{"encoder_arch": "wide_resnet", "model": "spectrogram VQ-VAE", "dataset": "short made-up English sentences, spoken by a formant synthesiser in many voices", "train_examples": 26041, "n_mels": 64, "hop_length": 160, "input": "log_mel", "win_length": 512, "bottleneck": "vq", "downsampling_factor": 8, "encoder_norm": "batchnorm", "encoder_activation": "relu", "encoder_depths": [3, 3, 3], "encoder_kernel_size": 3, "encoder_stem": "single", "encoder_avg_pool_shortcut": false, "encoder_widths": [160, 240, 352], "loss": "mse", "latent_channels": 4, "decoder_norm": "batchnorm", "decoder_activation": "relu", "decoder_channel_attention": "se", "decoder_widths": [48, 96, 96, 96], "decoder_blocks_per_level": 2, "decoder_block": "basic", "decoder_attention": false, "decoder_upsampling": "transposed_conv", "codebook_size": 1024, "init": "torch_default", "residual_init": "none", "optimizer": "soap", "beta2": 0.99, "lr": 0.004, "beta1": 0.95, "shampoo_beta": 0.99, "eps": 1e-08, "precondition_frequency": 10, "max_precond_dim": 512, "merge_dims": true, "one_sided": true, "adamw_lr_other_params": 0.0012, "grad_clip": 1.0, "steps": 12600, "batch_size": 32, "epochs": 15.5, "lr_schedule": "step", "warmup_steps": 630, "weight_decay": 0.04, "adamw_weight_decay_other_params": 0.01}
Rows from block 3 of the encoder of a small spectrogram VQ-VAE, named by matrix and row number. Rows with one number belong to one channel. Each number is 128 + 32 x the weight over its row's rms, rounded and kept within 0 to 255. All counts start at 0.
Before each channel's rows are labels from the 100 clips, of 14976, where the channel reaches its highest value: "peak on" is the class under the peak. Only what is clearly more common there than usual is listed. The data: short made-up English sentences, spoken by a formant synthesiser in many voices.
# convs0: first 3x3 conv, stride 2 (encoder.blocks.3.convs.0.weight, 240x160x3x3, each kernel summed), inputs 0-79
# convs1: second 3x3 conv (encoder.blocks.3.convs.1.weight, 240x240x3x3, transposed, each kernel summed), outputs 0-79

peak on: /t/
convs0.145 [ 71 126 117 150 126  96 134 130 154  92 166  85  60  91  97 168 194  91 115 114 129 103 117 110  66 114 129 173 133 170 124 174 117 108 135  95  55 101 109  82 135 164 101 116 108 138 152 193 173 132 123 127 103 145 216 111 124 135  97  84 126 130  91 123 214 126 128 142 164 115 110 118 117 132 142 173 122 120 171 126]
convs1.145 [134 139 106 165 183 154 135 101 159 140 141 152 163 113  74 131 163 171 170 115 232 131  84 150 115 141 132 208 130  96 114 122  76 122 127 198 175 109 132 119 170 157 133 152 113 159 104 162  99 106  92 154 147 134 184 126  90 123 223 128 138 182  92 142 132 127  74 196 112 148 130  87 166 131 151 124 108 160 122 131]

peak on: /t/
convs0.190 [150  69  98 228 110 150  57 147 123 149  89 139 131 124 119  93  73 116  72 191  68  89 210 201 179  83 101 101  90 115 132 158 143 118 150  64 135 141 127  85 117  99 177 123 139 171 131  71 121 146 173 133 166 108 126 122 141  55 114 153 156 155 107 129  72 116 112 115 103 160  87  89  95  81 156 110 132 143 171 114]
convs1.190 [ 58 132  91  96  86 191 124 114 139 113 174 101 150 146 102 158  87  68  70  76  95 255  92 162 106 125 175  99 118 119 130 195 136 123 102 106 102 175 112 104 140 114  67 133 115  77 163 106 130 138  76 142  68  47  94 127 175 159 126  89 178 100 148 129 115  97 160  93  70 111 133 154 102 197 127 105 148 109  51 163]

peak on: /s/
convs0.46 [126 147 140 158 183 107 171 109 170 106 163 143 105 115 178 155 144  70 111 171 103 123 104 156 177 151 127 158 169 192 103 167 138 108 120 108 145 184 128 123 121 133  85 129 128 170 179 161 141 141 165 109 139 168 211 110 160 115  57 111 126 125 116 116 161 118 130  76 140 114 131  97 155 132 126  93 150 102 121 144]
convs1.46 [104 102 126 155 192 131 148 138 110 114 148 138 152  82  82  99 177 170 231 146 187 122  87 131 150 187 114 143 102 136 162 171  96  71 104 153 165 117 125  61  88 136 108 214  91 145 132 151 140 137 117 128 157 142 218 123 146 115 181 105 203 139 112 142 102 170  86 176 142 124  85 113 193 173 136 193 132 168 109 147]

peak on: /i/
convs0.99 [165 108 118 167 154 104 120 175  99  64 139 107 107 126  74 156 113 136  86  66 102 122 163 143  83  50 156 148 139 174 107 109 113  65 114 124 153 113 143 125 101 156 120 133 159 136 140 235 102 133 157 112 109 102 124 108  96 110  93  72 131 124 140  97 151 140 136 125  88 105 147 110 165 129 127 140 108 139 157  91]
convs1.99 [109 146 101 138 154 125 143 165 157 181 134 160 105  69 134 103  81 113 186 131 146 113 110  93  96 147 141 162 115 142 114  71 103  88 189 144 179 106 109 105 131 114 134  51  87 160  90 143  84 170  59 113 132 124 151 131  50 111 171  22  93 140 139 167 185 168  98 105 149 163 140 147 137  97 179 126 121 114 170 112]

peak on: /ɪ/
convs0.74 [117  85 136 202 179 121 115 139 141 136  95 153 107 129 134 110  88  69  93 179 112 187 181 185 106 115  95 157  90 147 118 142  90  86 159 116 166 131 154 145 144 134 159 102 157 163 130  83 106  82 226 127 135  86  98 137 161  87 109 234 183 162 104 137  95 127  92 136 103 157  92 109 144  92 115 152 139 146 123 120]
convs1.74 [125 140 139  74 146 231 171  74 170 128 131  93  88 103 127 123 118 149 134 132  88 187 166  96 157 103 109  52 113 148 136 150 135  98  92  79  96 113 172  99 127 137  89 117 113 102  88 104 144 131  92  82 125 158 133  73 202 135 139  67 132  97 144 179 104 183 133 121 191 106  82 167 162 178  99 121 135 114  62 111]

peak on: /ð/
convs0.67 [ 83 140  93 148 115 122 128 114 176  95 162  78 149 108 137 154 202 130 138 113 105 115 129 128 112 166 117 150 163 113 152 184 117 128  94 107  80 106 120 105 106  92  65 112  97 155 150 149 142 147 122 129  69 215 199 111 131 130 104  74 111 116 130 141 166 170  57 201 155 114 140 145  78  91 119 144 149 145 138 187]
convs1.67 [130 178  91 105 143 155 123 108 120 142  77  98 150 133  79 175 192 221 181 151 255 178  64 107 148 128 128 197 141 103  85  92 104 157 119 173 148 141 148 138 133 160 224 206 171 142 114 105  93 139  71  99 109 143 195 150  80 124 161 129 168 137 129 158 124 160 122 122 139 109 205 105 162 176 162 130  86 148 156  99]

peak on: /ð/
convs0.151 [120 143 110 155 104 126 113 101 142 114 149 120  95  72 113 149 143  95 151 149 116 166 162  74 112 165 136 156 101 177  90 135 144 162  96 146 152  89 141 129  71 123  95 161  76 181 139 147 127 100 134 123 142 146 118 131 155 142 129 154 141 116  60 134 123 177  94 111 173 134 131  96 104 100 115 159 174 106 110  55]
convs1.151 [153 191 120 110 131 117 182 168 189 149  48  65 125 167 127 189 231  96 146  79 222 135 132  85 109 132 111 167 134 123  75  50 135 115 127 186  72 129 170 132  64 143 170 175 220 170 120 116 135 122 147  97 127 136 150  72 120 115 147 115 131 114 130 137 109 172  90 115 158  72 200 127 151 124 133 128  80 123 151  76]

peak on: /ð/
convs0.60 [ 89 107 103 140 122 117 123 130 176 166 119 155  73 164 107  95 116  52  93 170 115 118 146 125 112 102 224 137 174 214  69 193 121 116 147  76 133 120 132 149 107 106 107 112  90 138 148 169 132 150 161 121 127 196 122 151 137 133 110 129 195 142 146 113 186 132 117 104 181 129 115 138  79  76  86 161  90  94 124  89]
convs1.60 [129 141 146  92 143 109  83  93 171  95 144 165 165 126  94 119 161  98 124 144 119 102 120 172 166 164 119 213 172  94 123 116 123 158 117 158  84 101 112 121  96  99 133 152 110  93 152 146  99 126 114 121 137 123  95 163 113 162 210 144  93 154 133 146  90  74 133 181  56 115 171  75 136 153 160 164  77 138 129 163]

peak on: /ɪ/
convs0.201 [124 140 103 131 158 108  85 108 144 195 142 122 141 157 138 125  95  57  72 181 135 114 165 121 123  89  68 172  87 245  90 158 176 148  83  99 160 125 148  70 152 153 128 132  62 123 141 136  94 117 115 108 135 122  62 141 152 108  86 159 156 150 110 195 129 136 102  84 103 159 118 134 109 125 130 118 136 183 124 100]
convs1.201 [184  91 107 106 100 128 166 132 128 124  77 123 189 159 105 107 103  48  75 113  82  95 125 122 183 114  87 109 121 109 132 136  86 123 125  63  71  88 154  55 161  45  99 104  70  72 132  86 155  81 193 155 115 129 121 118 105 139 171 139 134 127 141  54 115 112 140 104 114 121 116  99  97 118 137 117 113 120 102 108]

peak on: /s/
convs0.93 [127 144 168 113  97 147 139 120 118 148 195 156 121 107 127 149 226 103 148 131  67 174  54 108 149 175 109  84 130 128 129 108  89 135  94 148 126 170 151 126 122 145 159 176 108 129 135 168 164 157 115  99 153 167 195 148 148 143 173  96 153 122 127 159 150 173  84 152 144 188  99 126 113 152  71 181 122 101  78 202]
convs1.93 [134  88 124 122 115 114 129 147  76  87 114 110  87 152 138 116 137 131 152  97 107 170 106 142  82  70  66  91 146  89 134  93 134  78  70 140 127 124 119 194 167 131 102 159 137 142 117 182 141 120 113 149 153 102 178  79  77 124 116 173 170 118  90 129  84 152 149  93 111 128 132 123 127  72  87 113  71 185 124 118]

peak on: /ɪ/
convs0.50 [123  73 119 179 116 168  90 131 153  96 123  87 137 128 101 115 155 113  68 149 196 123 164 144 115  74 154 157 130 125 199 131 128 133 172 106 118 100 130 105 164 116 132 110 128 104 138 168  76 170 114  98 145 177 159 125 121 133 113  88 164 116 136 110 107 105 124 131  79 146 120  74 151  96 190  98  96 133 146 144]
convs1.50 [104  74  97 141 158  95  98 167 142 185 101 145 105  86 117 132  88 126 104 162 130 110 132  50  82  95 120 154 160 138  76 128 230 138 137 135 161 153 184 137 100 188 124 129 110 134 160 192 145 137 120 136 199 121 151 192  64 145  99 139 109  90 129 140 202  36 156 154 155 162 120 130 130 134  57 127 177  90 147 145]

peak on: /s/
convs0.229 [167 105 166 143 135 153 129  45 209  82 128  71 126  87 144 106 141 117 107 136 186 126 116 114  98 125 104 195 132 122 143 126 192 101 145 165  75 142  48  99  81 160  72 158 175  96 111 133 131 154 147 127 102 135 180 114 125  96  98 130 121 170 174 159  84 141 130 159 117 129 129 107 132 115  75  90  73 111 129 151]
convs1.229 [108 215 106 182 130  78 147  98 102 151 105 126 104 128  71 123 144 143 150 195 140 127 112 134 124 110 123 112 156 114 118 112 127 150 141 147 121 107 103 122  43 190 180 145 136 197 100 116 105 132  96  85  70 128 140 132 151 137 100  46 172 121 126 157 134 173  78 123  94  96 144 140 105 142 102 234 123 134 148 114]

peak on: /t/
convs0.136 [109  98 152 200 174  86 105 141 126 144  91 132 142  88 144 120 142 143 123 180 110 158 156 180 103  85 148 140  94 156 145 162 141 109 153 151 133 155 106 147 123 135 119 154 149 146 140 165 121  63 143 136 141  78 115 127 127 165 122 125 173 127 127 103 154  81 150 158 127 119 182 166 176 142 155 116 149 121 134  87]
convs1.136 [ 95 140 124 124 119 121 166 136 200 107 121 107 123 127 125  98 129  97 168 158  96 106  98 116 174 169 140 112 158 137 165 136 132  84 201 137 127  76 126  52 182  86 106  96  78 108 144  66  78 119 177 107 148 126 186  91 138  72 161  62 124 121 131 148 111 150 160 126 167 112  86 147 180 124 134 149 148  98  54  94]

peak on: /b/
convs0.87 [ 96 115 122 255 110 148 123 122 114 132  91 143 153 147 122 114  91 177  88 144 125  71 149 162 153 135 117  88 133  70  94 146 131 135 132 112  91 123 135  90 172 101 147 117 215 110 153 218 126 189  54 148 120 142 133 120 107 170 142  87  75 129 126  95 122  88 119 172 141 123 101  99 136 140 111 140 163 140 122 120]
convs1.87 [125 121 103  93 136 136 132 137 153 170  77  93 115 156 137 107 113 101  99 136  79 136 122 104 165 171 188   8 104 136 134  95 165 118 132  82 140 121 161 137 118 132  98 112 114  98 139 130 150 165 125 107 120 105 116 126 117 133  74 138 196 173  93 170 201 143 147 158 114 127 112 155 138 160  77 117 158 125  88 134]

peak on: /s/; /z/
convs0.193 [120 100  88 168 130 104 165 116 147 140 170 120 113  94 155 167 202  96  95 188 178 135 116 145 111  96 139 136 127 221 181 137 108 142 128  88 121 112  73  99 131 135 121  82 104 103 148 173 149 131 130 134 177 220 163 154 157  95 117 133 132 154 124 154 243 132  91 146  21 172  86  94 116 106 177 128 166 149 167 148]
convs1.193 [125 140 106 127 114 160 149  84 209 114 106 188 136 127 131 116 142 178 143  94 194 121  97  85 140 139  94 157 147 140 158 137 151 148 184 199 108  76 174 180 127 219  88 182 167 131 152 175 103 150  82 148 169 126 152 170 106 173 142 152 116 121  78 183 120 164 218 124 120 135 125 124 116 155  95 106 118 120 131 113]

peak on: /i/
convs0.4 [154  99 114 220 176 123 130 130  73 146 147 141 152 155 114 153 163  99 104 104 118 124 196 255  73 118 169 127  74 145 108 112 126  95 127 110 126 147  82 135  70 100 126  84 173 124 100 152 122 162 112 139 117 109 168 138 128 108  95 112  88 125  30 126 122 145 124 131  92 104 166 104 118 101 119 108 134 129 134 128]
convs1.4 [ 77 184 100 151 147 192 135 121 133 153 139 118 124 130 149 135 101 119 176 171  87 161 124 149  60 155 155 110 138 130 151 106 110 161 136 114 152 126 112 151  73 168 133  98  85 133 105 104 137 148  57  77  87 125 104 111 144 164 125  30 167 176 118 149 183 137 109 154 137 113 143 156 166 133 157 174 149 130 131 123]

peak on: /i/
convs0.72 [ 90 127 105 224 169 153 109 143  95 129 110 108 134 135 109 160 122 133 134  98 135  83 151 125 124  81 136 119 104 127 155  93 119  88 164 120 112 145 145  88 138 165 117 132 122 143 135 240 138 115 132 163 131  90 207 107 128 144 132  67 118 119 122 160 176 100 141 136 123  87 142 146 165 166 140 119 152 122 114 164]
convs1.72 [101  84 138 106 119  97 163 145 152 141 171 110 151 152 100 145 156 164 136  95 133 127  67 102 155 181 119 133  81 116  99 139 113  67 122 123 160 117 126  95 178  95 118 108 122 115  93 147 128 110 119 168 191 146 192  83  58 101 170 146 179 130  86 157 114  62 160 144 155 139 123 139 110 118 168 129 100 196 113 166]

peak on: /s/
convs0.226 [117 114 122 141 139 110 115 188  78 148 186  73  79 121 150 177 248 153 108 108  87 150 105 131 132 123 101 144 141 158 149 135 152 149 126 135 164 151  79 133 131 131 124 142 108 119 125 176  92 146 145 120 149 217 231 105 155 131 154 107 144  95 106 171 201 128  89  56  87 140 102  96 130 101 103 103 145 105 148 173]
convs1.226 [132  94 135 123 155  97 116 146 120 149 127 167 108  97 167  54 158 104 171 105 154 170  91  51  87  96  75 146 124 162 176  95 150 168  94 154 110  85 108 143  83 183 130 191 192 118 159 161  82 174  74 152 121 157 172 156  77 130  97 164  76 109  88 146  80 159 144  72 111  78 122 119 118 123 126  97  98 129 130 124]

peak on: /ɪ/
convs0.162 [104  90 147 182 163 113 102 138 141 142  71 149 126 121 117 124 123 100  75 132 133 144 182 200 119  79 108 143 112 152 113 145  53  80 122 129 110 112 156  71 106 165 150 138 195 135 161 122 113 112 171 129 152  77 106 131 142  75 118 183 160 178 127 152 109 110 109 144 115 167  98 123 123 127 103  69  95 140 161  90]
convs1.162 [116 179 105 112 131 183 156  95 174 168  68 111  97 108 136  87 100  90 118 126  95 145 139  74  90  71 100  67 146 165 100 128 131 105 129  62  95  64 172  98 125  91 109 111 124 110 105 120 165 185 103  95 149 135 145  85 153 110 103  58 128 130 130 157 163 143 112 140 159 114  75 178 183 154 139 158 140 124  91 127]

peak on: /s/; /z/
convs0.118 [133 176 122 105 135 158 132 123 146 170 154 157 169 102 162 160 191  99 115 165 172 142  78 115 173 159 130 123 163 197 124 149 123 113 120 131 116 166 126 130 104 136 125 168 112 126 145 141 176 174 117  94 205 228 219 145 199  83 113 130 160 134 143 155 230 141 131  97 137 120  63 101 151 156  94 135 126 101 150 198]
convs1.118 [144 135 122 131 105 145 121  72 153 113 113 113  86 130 135  95 150 125 125  92 124 159  79 123 146  90  84 130 123 161 180  82 116 177 129 152 101 137 136 124 139 134  51 216 138 124 159 179 128 165  90 152 197 171 146 149 103 105 138 154 148 128 103 166 113  79 186  97 105 112 144 129  85 151 142 125  93 192 110 143]

peak on: /t/
convs0.214 [ 94 134 108 124 131 126 133 117 112 107 129  96  74 105  85 120 115  82  99 127 134 106 131 132 106 122 192 156  99 151  99 124 120  97 129 134 144 102 130 147 145 144  86 115 112 126 114 255  97 129 110  83 121  96  91 122 101 157 142  84 172  88  95 120 140 115 120  97 107 143 119 104 162 124 134 140 164 133 144  70]
convs1.214 [111 125  91 106 145 136 152 146 188 168 146 198 179  83 131 116 104 121 117 134  73 103 143 119 228 152  84 153 127 126 121 139 157 179 226 132 159  84 115 131 134 188 160  66 143 149 132 111 140 103 124  83 131 140 116 180  96 115 196  98  69 172 123 152  72 198 133 148 101 115 203 145 100  99 157 138 113 105 158 121]

peak on: /ɪ/; /i/
convs0.80 [116 116  94 173  99 167  99 149 185 108 118 126 148 168 112 158 136 155 129  86 174 133 226 178 115 110 121 144 112 142  90  82 130 113 112 125 143 152 141 149 140 100 105 122 185 175 151  99 113 129 137 131 103 118 128 115 127  53 140 132 120  91  94 151 117 110 129 131 152 138 136  96  89 111 108 130  88 137 161 115]
convs1.80 [115 134  83  76 157 178  82 168 114 159 114 117  75  76 137  89 123 132 161 183 107 236  84 112  85 126 144  86  85 145 180  88 166 138  66  87 135 136 113 127  82 140 136 139 131  80 119 109 119 201  83  98 120 134 124 110 142 101 146  95 132 154  99 171 190 108 142 153 147 181 155 163 118 159 131 126 116 113 177 154]

peak on: /t/
convs0.172 [ 60 104 127 149 107 100 165 110 130 149 136 145  90 143 132  99 105  92 116 141 106  60 140 164 130  88 161 120 155 198  95 164 115 120 132 131 131 130 142 108 118 122 100  88 116 131 175 221 154 130 102 153 138 155 100 126 139 139 110  92 151 136 149 126 150  93 136  64 163 123 106 148 101 133  88  82 122 108 140  80]
convs1.172 [166 125 117 161 163 151 166  90 182 134  97 136 167 155  99  63 117  73 133 173  99 119  84 154 152 164 133 160 127 112 134 106  62 129 154 132 115  67 137 104 128  68 101 141 100 118 170 154 135 155 147 148 151 129  98 163 103  96 178 141 126 144  91 112 115 133 111 243  90 131  88 146 158 162 145 194 125 104 115 134]

peak on: silence
convs0.14 [156 149 145  60 126 130 158  90  92 140 180 152  91 142 136 126 132 104 149 178 213 168  91 140 104 152 140  75 118 143 196 132 137 160 115 141 133 146 120 175 141 164 117 162 121 116 149 123 150 137 173 152 154 163 120 190 156 153 166 157 169 124 162 131 123 100  89 189  22 164 143 147 135 107 101 100 121 123 134 142]
convs1.14 [132 131 172 115 120 139 162 143 142 148 123 156 139 136 181 138 120 121 147 122  90 178 170 112 183 152 144 108 118 114 161 119 156 188 126 121 122 124 200 159 133  94 128 113 140 130  90 142 102  49 223 161 136 124  67 114  90 101 132 115 134 152 155 123 140 127 168  86 221 167 137 139 143 141  87 100 132  96 140  79]

peak on: /s/
convs0.185 [171 135 128 164 151 106 109 115 115 150 103 129 168 116 124 143 123 115  78 140  99 124 133 115 164 127 161 151 135 146 140  98 121 109 112 160 155 139  63 149 105 128 147 164 157 148 135  97  67 142 174 154 119 166 207 109  85 144 125 164  96 109 156  60 118 181 120 168  91 127 140 100  96 166  96 141 106  91  85 184]
convs1.185 [163 108 160  84 113 179 159 102 124 138  74 122  83 105 145  88 138 141 143 131 116 199 114  83 124 168 156 142  63 155 143 125  80 125 111  79 113 108 166 138 138 107 104 117 186 100 143 163 118 156 106 142 187 130 128 119 101 115 120 161 181  87 118 135 151 130 130 144 255 147  73 115 146 131  92 138 116 150 130 170]

peak on: silence
convs0.43 [ 93 127 124 146  86 141  91 158 108 110 137 112  73 135  61  91 101  97 122 123  73  71 146 143 109 112 201 177 139 255  90 135 121 100 162 106 106 127 145 116 131 130 105 108  98 117 149 233 138 159  76 121 108 130 114  98  97 166 138  73 134  74  99 155 187 121 145  80  51 103 115 101 104 131 136 148 145 155 164 103]
convs1.43 [149  75 121 135 126 156 106 108 186 202 147 145 151 110 137 141 146 141 139 119  92 130 132 130 191 179 131 221 132 185 101 116 111 144 139 149 115 120 166 120  90 147 130  74 150 116  82 213 133  91 126 129 152 143 134  95  81 110 194 173 108 195 147 126 164 160 148 162 113 144 241 113 139  72 124 154 102 179 114 116]

peak on: /ɪ/
convs0.143 [ 81  77 129 225 172  72 124 164 112  97  89 125 155 109 124 138 100 118 146 187 134  66 183 181 149 100  54 129  93 137 115 141 133 129 128 135  99 111 115 107 122 109 106 119 143 129 116 176 142  70  83 146 157  86  96 142 101 195  80 185 188 123  76  97 150  85 109 111 137 144 124 160 162 102 154 126 149 125 150  95]
convs1.143 [106 108 110 132 163 155 140 102 165 140 135 148 136 157 129 112  77  61  59 118  41 170 113  82 239 133 163  17 104 162  92 142 122 139 160  85  95 110 119 113 163 113  76  95 124  96 104 132 126 124 153 150 125 136 127 131  88 156 122 156 162 120  94 171 118 115  98 177  64 129 118 187  81 172 136 146 114  92 104 137]

peak on: /t/
convs0.167 [114  96 122 201 141  71  73 174 101 117 132 146 187 127 118 110 149 144 159 151 145  81 148 183 106  90  89 140 123 122 181 160 162 142 141 108 127 130 139  90 149  96 110 116 100 139 115 159 128 127 123 211  97 183  43 136  95  72 108 160 152 113  87 121 142 101 157 123 137  99 145 162 140 130 143  78  95 124 122  96]
convs1.167 [120 104 101 110 126 180  94 120 177  96 107 148  72  74  97 109 115 107 111 151  83 125 128 102 114 108  91  99 151 116 178 147 189 143 101  65  98  79  88 120 148 163 162  98  97  73 121 112 129 119  80  82 113 164  66 104  86 175  96 110 102 146 107 163 169 121 106 152 108 115 132 148 140 127 116 126 162 107 133 107]

peak on: /d/
convs0.205 [ 92  75 140 156 135  80 119 140 128  86 135 102  59 148  93 115 137  64 135 124 119 106 150 125 103  73 175 152 136 231  90 134 112 128 149  98  85 116 116 117 122 113 102 125 101 114 157 255 152 108 129  94  95 110 160 111 105 157 113 122 127 130 144 105 227 106 139 105 161  99 123 137 138 114 105 131  55 110 140 113]
convs1.205 [138 108 111 166 214 166 103  93 213 152 119 128 177 138 115 150 153 113 132 142 135 132 105 101 174 173 134 212 146 130  70  96  74 109 151 161 108 131 158 143 174 106 111  93 106 165 118 185 123 108 102 147 144 116 162  91  82 106 255 164 149 154 133 166 166 145 136 160 116 114 159 148 121 132 125 134  92 142 117 114]